{
  "encoder_arch": "preact_resnet",
  "crop_scale_min": 1,
  "bottleneck": "plain",
  "encoder_weight_standardization": false,
  "encoder_avg_pool_shortcut": true,
  "encoder_widths": [48, 80, 144, 256],
  "decoder_activation": "silu",
  "decoder_blocks_per_level": 1,
  "decoder_attention": false,
  "optimizer": "muon",
  "nesterov": true,
  "steps": 15700,
  "decay_fraction": 0.4,
  "final_lr_fraction": 0.05,
  "weight_decay": 0.01
}
Rows from block 9 of the encoder of a small image autoencoder, named by matrix and row number. Rows with one number belong to one channel. Each number is 128 + 32 x the weight over its row's rms, rounded and kept within 0 to 255. All counts start at 0. Numbers have three digits each.
After each channel's rows are labels from the 100 images, of 14976, where the channel reaches its highest value: "peak on" is the class under the peak. Only what is clearly more common there than usual is listed. The data: close-ups of made-up surfaces with and without defects.
# convs0: first 3x3 conv (encoder.blocks.9.convs.0.weight, 144x144x3x3, each kernel summed), inputs 72-143
# convs1: second 3x3 conv (encoder.blocks.9.convs.1.weight, 144x144x3x3, transposed, each kernel summed), outputs 72-143

convs0.18:140199136081150203104104145122121138158151136151149091120112165095144196119094092123107145191151143120141074145117133198168119134094059091118150152162086128132137109099151136178184204093121159145126128144124134112117
convs1.18:148082105154110050145191131122167104113100138098104157174176123183092121155139184127159109091114123177125147135147075089104159178156186189110109139101147130161120157119153187092130097153146076135156149136123109115114
peak on: stain; hole

convs0.78:120121122150138142162128000140112110156145160139144115101172161142055157163140075151192140165119179103077135140123157184165171109130078109143092164112171153129023130150182190086061176162162146134099116168102166180066
convs1.78:126143100123107120095106087142129137096127108103118131159111085119197078101118161154125093132090116174182142129156100072112108142135205176157156115129121093122226109170152076159165143078136147110177105090170088141146
peak on: stain

convs0.19:140168131130179118129135115167154154118186157155129101096111126115099190157150188119115090176106162146074091135129162157146158094121157124108134110151126154119150113146152123155133139122139115131134108142121176166120
convs1.19:159133118128109133127152145104116111137107151126142155183181130171115098124120122129194143071157112156174169165157057105113130192148164163156113150098127119123116178109141173164160140105101116136153183108156088100119
peak on: stain

convs0.95:102106092130103117140125077112168127147130085066127114169165161129179131153097164177188165117118145084155098109116176133122141113089108104089157101170117131125172129062084189127137078189135167094144160095078147052106
convs1.95:147148125151144109153075126113108155131134171093117133114107121155181146143157111133116144146169159192148151131124098116133116131108122174138116171108147133104107137136206034109167109074169103170114124148148152220136
peak on: dent

convs0.56:108153148155121090130189120185102129146148194135111121148100148086137136167135138118152088152146117103155133123126164220150144105131161104119177105097067129172117179153173017183171126148204098146146200141118148180207
convs1.56:163107131066128178141057090084113127081092105116156153124137113124094111087171116132114137095112117124136110105127095074104151141172131128146116148143174127056137069161111222085106113063072158110174056105170121059101
peak on: stain

convs0.55:122154080073089121164136107180109119147169208153113143131148121126077133132149086098099126149164137137070162148183226129082128082131102051132143138102162163140089097120156146175131119126158122133161055100166157106093
convs1.55:125146121163166141119115115081109149084115066124117108130163133155176106112130116186146140118111160147169135134087077140151128161160170202132114104122110061136217174158151066126140164088069153118174210172138095145149
peak on: stain

convs0.123:118123129143103108108245065091131155112092091084095128111115113167186114136118222154188096142138161118145123113105067026103119131127115176144109074125118144156124160131164160124124118150127112115162193140076168126183
convs1.123:145133128149130130116004126178122106135164153166165128146160135087181123132131113092095186111123083139120167112129149184118121071131135077108137169121149115092120131128027132091121091091125132126097092091148115111121
peak on: dent

convs0.28:155198134119172203107083190108124168127139121121133107094125146139130166123068160115096159152114149106118112163101094158140128128089168118157134130109100118114144115112140160172135183072127121120116130163099123163109
convs1.28:148083124135105058140184149157150122131149145154138171209152121147093132165134136127157086097146112180132130123174092106140146177153156188106129151131138136162122173109149165101143107159147087139143172118121118068132
peak on: stain